config.toml
arch = "vit"
model = "multi-label image tagger"
dataset = "analogue clock faces"
train_examples = 195000
image_size = 48
crop_scale_min = 0.8
horizontal_flip = false
rotation_deg = 10
norm = "rmsnorm"
norm_position = "pre"
hidden_act = "swiglu"
mlp_ratio = 3
head_dim = 32
fused_qkv = false
bias = "all"
qk_norm = false
parallel_block = false
inner_norm = false
moe = "soft"
num_experts = 16
moe_every = 2
expert_mlp_ratio = 0.25
slots_per_expert = 1
shared_expert = false
patch_size = [4, 4]
conv_stem = true
layers = 6
width = 192
positions = "learned"
pooling = "attention"
num_labels = 31
mixing = "mixup"
residual_init = "none"
optimizer = "muon"
muon_scale = "spectral"
learning_rate = 0.031
momentum = 0.95
nesterov = true
orthogonalizer = "polar_express"
adamw_lr_other_params = 0.0019
max_grad_norm = 3.0
ema_decay = 0.99
max_steps = 9000
batch_size = 64
epochs = 3.0
lr_schedule = "constant"
warmup_steps = 270
weight_decay = 0.01
adamw_weight_decay_other_params = 0.05
Rows from block 3 of a small multi-label image tagger, named by matrix and row number. Rows with one number within an expert belong to one neuron, the router's apart. Each number is 500 + 50 x the weight over its row's rms, rounded and kept within 0 to 999. All counts start at 0. Numbers have three digits each.
After each expert's rows are labels from the 100 images, of 14976, where the router gives the expert most weight on average: "strongest on" is what is common among them. Only what is clearly more common there than usual is listed. The data: analogue clock faces.
# router: slot weights (model.blocks.3.mlp.router.weight, 16x192, trained with AdamW), inputs 96-191
# gate: expert gate (model.blocks.3.mlp.gate, 16x48x192), inputs 96-191
# up: expert up (model.blocks.3.mlp.up, 16x48x192), inputs 96-191
# down: expert down (model.blocks.3.mlp.down, 16x192x48, transposed), outputs 96-191

# expert 0
router.0:528517479538484441500502506459535511382628620394570477461447473473455406546473531501437470468424500528538480395503464474432561475536485504550552462424485347539545563531495529504491428644517471465459474454482517471504443547488540532494504529457537460524461490509463485420518461455530538621
gate.0:496569548432488498365500437465467428572482425523436465555512461455455514517542475593648545499598514567462463507481479540504462545502480569518512456536512504508472484495471573456520532427504572462438495633543460522506458574550478524495523510529600512477542547511460603462477484563402475567
up.0:498461507528487539697507579538493576467507546478565541424483525571527492503440527423379453483398482483507514535494528507520472452533526398434519539483568540431563516502538432548504456551490415515529554389523556519493549406421481437485500520418473453508463494491548468520510469420602519461
down.0:332520540507505521534483446505450398517489526408560511614513536481588532489426592467531574451413470559506541533411533459547491519398422461425486512435514471418502498471528472544457481498514400488539486524564544492477481459493477459434627586486544461540523482456420499492507544527626551504
gate.1:468568538441501527427417532497564389437519523513388524583539559501483544432563460451499582505401554563473458490491490468532531547487593602489487501427593524527524565498471440448501524500516481479446396456528546488483497554516473513492527419523463477544481451508555404591489560448511445479
up.1:547494443514435475671412478521443576491494486463595430480455535510572453571455530493477538519567468466497513531439520556410462402446520439553452528508491509505456458568513515516475463591522478451420690538456503536546485447508456484507566508432484466490527565500492569443529493494445576502
down.1:483533477476595518506530523546483541571421525459445512509450523496563538477502500510464437587520515513475583541596491457522559513430400492531603510513456437556486556521595505501377552585417456440497476521474546563457496433520534486530481484541529512568519447469486518517560527593482492416
strongest on: minute hand past 9; minutes: 45 to 49; minute hand past 12; minutes: 0 to 4

# expert 4
router.4:540504497451458448553531455515444481419515467554499512486420456461538497456531564593417518554502414522517416551519465465480443533506434439477563497498490514490441585515434495536471376542570446547446529500499528449384481445524562501440483568531527445456516537463480546561551519482570439498
gate.0:518486493489475465417479472497537503543449436498425479420490495494541499571474493431430494456565479430494544483536500480524419560514540461460550538541550565518489501496452437515495537534543574520562436439586435454535458540521479569521497562518501621456517325573544552453448534618477603476
up.0:491494521501453548495531439543498507471511454540482503403399522460555461614430486494594487524496477507498442547487547545499545463525581484484552428490534459446505512476507430510415568447431429531445509447428484484508579502497453567490477492509588513526485436508495538585539460527484521437
down.0:421538483425537475447515409626485584460521540559552487466493590584495459501497454510480482389505596435501501600463474531495435449509555502363494471484490502485495521499544377460526570471500523541505481544440544512526429568431405434528400484476569404469468450461498566465537553493553456454
gate.1:500562511494504523539545513449524525558373467510538416522512490551525590477456593528452509561562459481455529454574512553513513513422473574481483518465516529503541385493565393507578514487547583485578495536445483484546590539458475498527433390478482545536414473507572423483480537497472487442
up.1:506459405495604476547387463532474543427637556509416524460443454407431431504487457546600426450424495446507463509450553518538459367504599451509518477519546426449504550654464514518514485578434548500467435499548514525515476453518513484490549542514593564456584472530487565501474539464478555501
down.1:506371508562597486449401599475476512420503477382521526488575506516502492492579512575564432524512533598527504485556455496460508534456500438551474403347505433558447549576417650508570533482526505427567454517596515496424467498428567522455490505463491441385607458562529502586555490583489514577
strongest on: square case; numerals; minute hand past 2; minutes: 10 to 14

# expert 14
router.14:453488454475430449579493457511458544465551486550555567437476495519459465569535494586445514556452495533501513502532423456459468462518459422549615502519464470455451570515544510578464463566553452473442590511606566466406463526543522441427533556466634392429526509500487459532445466459518505506
gate.0:509545466500412500534446492538506492510477468593386486537578519438518580399450535451440491463471581484469429528493590502606533529542562561492446491474551506481476420505438516537604517489435492547521488498473455452537507468483498522491409462586524411453456575522441469657483483376507526557
up.0:564503488459587570392448441524525451472525524493469565442460484548455496648487546452438516426496523543534460512449530444492445445475512520401565456485506468500535365561505474526572502535510531574592450497536553438580461553505553462509502540452548489529531493510499525548542520498483447503
down.0:472471445487504538507443561435499529488627556460556499529487533527386580554432449520511437513434377482384556485488399550462434463485459521503617539500498489464517530538529466518577466426493559564502485440493476424422474500557424486369500480505550457487514526462528464521480474454447514534
gate.1:563534572487393541458425511442529463463503488491513450578497523476511508487457499521545526516631501497489509493511516569483537510551511490526473515502574544490489500406426421501530377560558516562497533523462521562514471469505444437521544389581495565510514545520529571482446439504424430578
up.1:513511537545444474476568488445514510484439440561530458503433599461549509469536550517386531548597423519513470491564556504525424540480434502477539524535442540511492483575488554627518447512563498425461421596471440507550451598456547480539450567541455497535454639532501465514473516594525446601
down.1:472522558476538571607565505485478483572481544532494451467514523550519625456473587439552575504474424513436548572590441447428554525472480539531517516550456581429534422555409528492502451451490489524474526509392436482479606510629373453487469431482477547491543522430495460454502531500478469508
strongest on: minute hand past 6; minutes: 30 to 34

# expert 13
router.13:524536444388481435540498552433576557549543450582516499447460636452491560500505534543649489470487418527407372460517571478537553465525556491485610543503561458467531494573513551471582478545513500416427496512527490509454468488524496480517405458393435459461446469525537502509510501468484575497
gate.0:519463471490565496483575539532547462450505490557429466517503443483438484473374546481529521537499619592479538478507528515437496473522449457534434552541575496419519542449472454502471518475490377443491496512487444490512510514478666560545468474490355511532435492491463499420542593576481534530
up.0:466455481531656444462664521549478476566478449534531461560642475464583482489502548553473463497549518426487504457490525511458513523569536403469516466519560567481471511555530465542484482461508455431573484491530531465451428478467574496484390515640382515510487514501448502365587524492568595521
down.0:538636530517467550497520509505511568457456498516460553382497517484610414554525445439421490509477453527477472510617430538538485551465475492458488566434476506543590452460543428510499429496564456501485494486504475520513448502562525568465459436487452515560581484496543571528459518571506478590
gate.1:509482499494560435404509424484495479592443426629485569533548428573448543496588493388373504635446542534569567575515443488534497497451480502506494490459583538505403426494437549468438535448540500510624523523352519497441502516480519482487468429487591550436586482449514446542490515426555537463
up.1:518479492510580451397501413496482476564433437602486576502535403566457545499608488383370501633450550519581564583505446491524506497468478485510489476446550534491417420496440550469428526461537491524635539517362518495442516523473507463473475435504594526446586491448510442559491521422554541470
down.1:477353519493544440492494424579488520405526542510449594453495443608498491549480503427454452507574542574531545586489479502587501497474492436534515499455547563511532557462401505498530475449503441556501473455502538495403475468499519514453573586537520445471532528484434487617468412488608470457
strongest on: square case; minute hand past 11; minutes: 55 to 59

# expert 9
router.9:492521486530462493612533422485433478500522517522582502548509534504482565513590490558451532527446504537494522483521540560452517569499437499594530512486495480429432629491518562525458516519498480467395639552558525453443511525474559548455573554459437418422602599547545517515491473473580480488
gate.0:547510504477526554423456470535500528499546413494529499478507589492530461495529466484568454468575471501471453495516551522423542553530617434586489516534616513484453437627489428448468520508493473457467345585522449457508409423423471519485556431562414573509504550503493562435413556488503486486
up.0:573537558433509457482453523496512414569544497404497477510404479516512552483515502578436522459453468557485488573455534553573530496463431564430500477528482455583568513459527487577461512475558434480484503405467537511537481475426456459522579484434427652513547551495454494504502490456505513483
down.0:521522430549572592445542532488562543486504456575542518537480369512470481380571548459514519521466496410583567483536509423537449538392536517513522574516501562533433554526478536505531475509470527518560498538376496471389491468589497507545529481573500452455584413487485478467433490609543453488
gate.1:468566506446416616505518573501499576614470515496481527465524510559456536465531557593482498409596436485474494544507532524594472483543614532488562553442537455531432445461531485452469471407493436442528457550541568460456384550534471470426462450484571482483442465579457490457512515614381340551
up.1:524500543568521585505497444468530446355530427396482469559524511468487455536472516437488534428492539506501467504439489473474510485447449414440471526522516663431578537400467515622580485483497531611462460553458418492505541602541482460535487524478481445497476460436442449595445512339542557506
down.1:504487609464476483480569589504528532525509554514540418541517577508578503523498557540563474518558423601446458474482568529516469474576531584537446466491438478501434449499496408419509524542493561540496543530518554470435554419448502549515494427473522507417440537401607602541520501591480598456
strongest on: dark face; hour 1

# expert 12
router.12:476460507466527534499550565455563543510546469538568413434581456521524501428498637547432575518529497462486536443496385542412467491510461541551421504553459513400542531443581512430584452529416586517548579511439527594478514529581474507516425410549464484464454482424538583477583562469472519517
gate.28:516495499507470508472529450549570579522548501493536479514498492490497485417504491424468486462454507434487508506498496453492494579460598647437446445479417547424438516439566400589511580505471485477489518515476462586525474468626389442430457512514578430512502473528542581517429504380458490476
up.28:509505499510500517286545490474515431461484393511493500521513515537550463520550530538519552529486592500523497484441372515354464509573462465450520527496493484606505530469527464611471519467590529438555414513445519524543473478516516438495462498569388565448519523523482444486471440529487504483
down.28:410525469475522468460501477514523494393562514475494531596579499592398521433442602499540575501524550491530569424485553470560527434479529529486493592475477525541474496510538536514575518461492561474486536545537447538499501471524493449499514439495470629500514506480399530528464562376567529545
gate.29:431549492445457483492556463526451559554522443419497521433481450519421504456471368453629490439478469413515502497575534479542505411459408521533475431453582479555531481542517447433483478530483459410488459456418488507591592511535465496479465397432423534516516524494539515440604426589453519450
up.29:480539469535499487505526581493506570429494521429499508476432454523425463449509379412528493474420491477512501474593505487516493379442491555488530458455565475518521548473487431405484488545465428424465410440423521518544501500570539553477410419383448556526512509435458473452514430606444484432
down.29:451471524463463424484576490533461452352487463547494489557657497550606565467523450495456453406433492450582547455501478456504478601523553482519477503462440505493463391485495483441551507564515481536457498493486551503351562391512492554500541522488474496440520494520447465559400526411504456498
strongest on: dark face; minute hand past 10; minutes: 50 to 54; hour 10

# expert 8
router.8:480493532469544582393443483504478534484551400533573536515574483442408563572495475502549468410489494474434505505513483488600421497410553445511538534587452517582500400574515595459492483500453555462498459556470553445576478465546419488557529499544447475480435546523465442435472462626433529469
gate.28:539522507495554563530517491513549462578558450480555464561600504487491544454516494427488492472558519491397482431493563562462444488327485523436380485510484558521500424421517483569505540518405538468560570422535430625577555522525466452524478464519567552506454583538442530450572420466498542507
up.28:549474457501449471483434478520478503482491553529470434491616490506473494427559457512421543442469511471524483459468454577538458474457499488513494533481521481533504606553432464565552424493551470459559449546487439480528441455503595488526457482513560591511499405512484404416549455409561427549
down.28:520477520469456467550587508546383498444582453436487562466532445413466465509472543497476422559524559437467503454535480504482392408539566488544497520524506549521517622471458507555567481604475633543499485484544443486510489442521655476391499505643442542501605523481446463488489500534604585573
gate.29:574506467476513483600573459538421465529524543534444514505426535518547523476506485525432589556534531474539485540480454521406602503559440518458557479418610533447433594462431530592447436519498426572478547483578555513431526460436515495460511520563472468473617605481455515596550465465583455439
up.29:573500466463504512581542444532402431485468519518428523480443513521512496530529517530421572543520500481546483552460453532392609477525428487427554477441599532436479580481460531580466469513512409575514549510573547505402557445386498472466532521555505447463615616488474516606561479422590433463
down.29:441547527451566499514420470524416541476507460567530571485538433538498536509526498581520394479473500460487538528521420484609437411494407422478536411572486463553423452487472522541499444475466539457561491542466531448602455505545512490431480532499509481408554539499508445569473485529502509467
strongest on: hour 4

# expert 5
router.5:420475482546478517480547467423459515467571553463574478447533501474569469480498592453519424430529511541489464450524545500437509509533541433551430445501464491562590531440454488517576448606499587534533582510448486478450508499439468419526440506459599491507437504556536579439515518438490493568
gate.0:533508508522469533481477554485511410498539462498488481520549446626473503372560559508352587436508535451511465532429404524502428513598448497483503504504546523486512547541514422530472547526522499494544519481433497541486405482419447506540490527549441446453467506542523468461578480464558521451
up.0:552536518496489523506542466487529392506439416478444456566552372625473529500483556477394529530507398416465536469441350496503410526571445514495517466501479525481523608531481399512461523540492567517509485516513499529549465491516421478534512515549526428491478435485465520448502482464517532450
down.0:383439550504453511521457506477499511447565529422588516566492659482566496617508455494553479449502450491448477472496520499412601456452421542536509566500474595471478455548467442571446587525589453450419518514540520414417478474487526480541503578670491415523449515472526387510492492519460432471
gate.1:465517476575679528476437530455518409536570522536488489483499513500502538414433535476533508504458581498467497475523532400540552534428491467483528492458544422419534461393528518416476465449505580507548448501543450474498507542460603488520513469426536480501547501513410523492502529576476455555
up.1:515459432477417492504494475562489541493501556471534498563491513481522430543461477494463440479443441440509510518468503612418450391550505507431426460525482516566495594441473468577478467518506453567402514475489527539537476483589414510510457525555539484530420490488608508560527465417515558478
down.1:482366465566485565538384441446490499577555523498516437546514456545427435573446563488512510466533499552468523529548452567544431410523551502541509502620473527489517421526504510440591525459480525503533514578438481483508422532493417522508562477446410564486436525551462524476472522516478462542
strongest on: minute hand past 8; minutes: 40 to 44; four ticks; minute hand past 9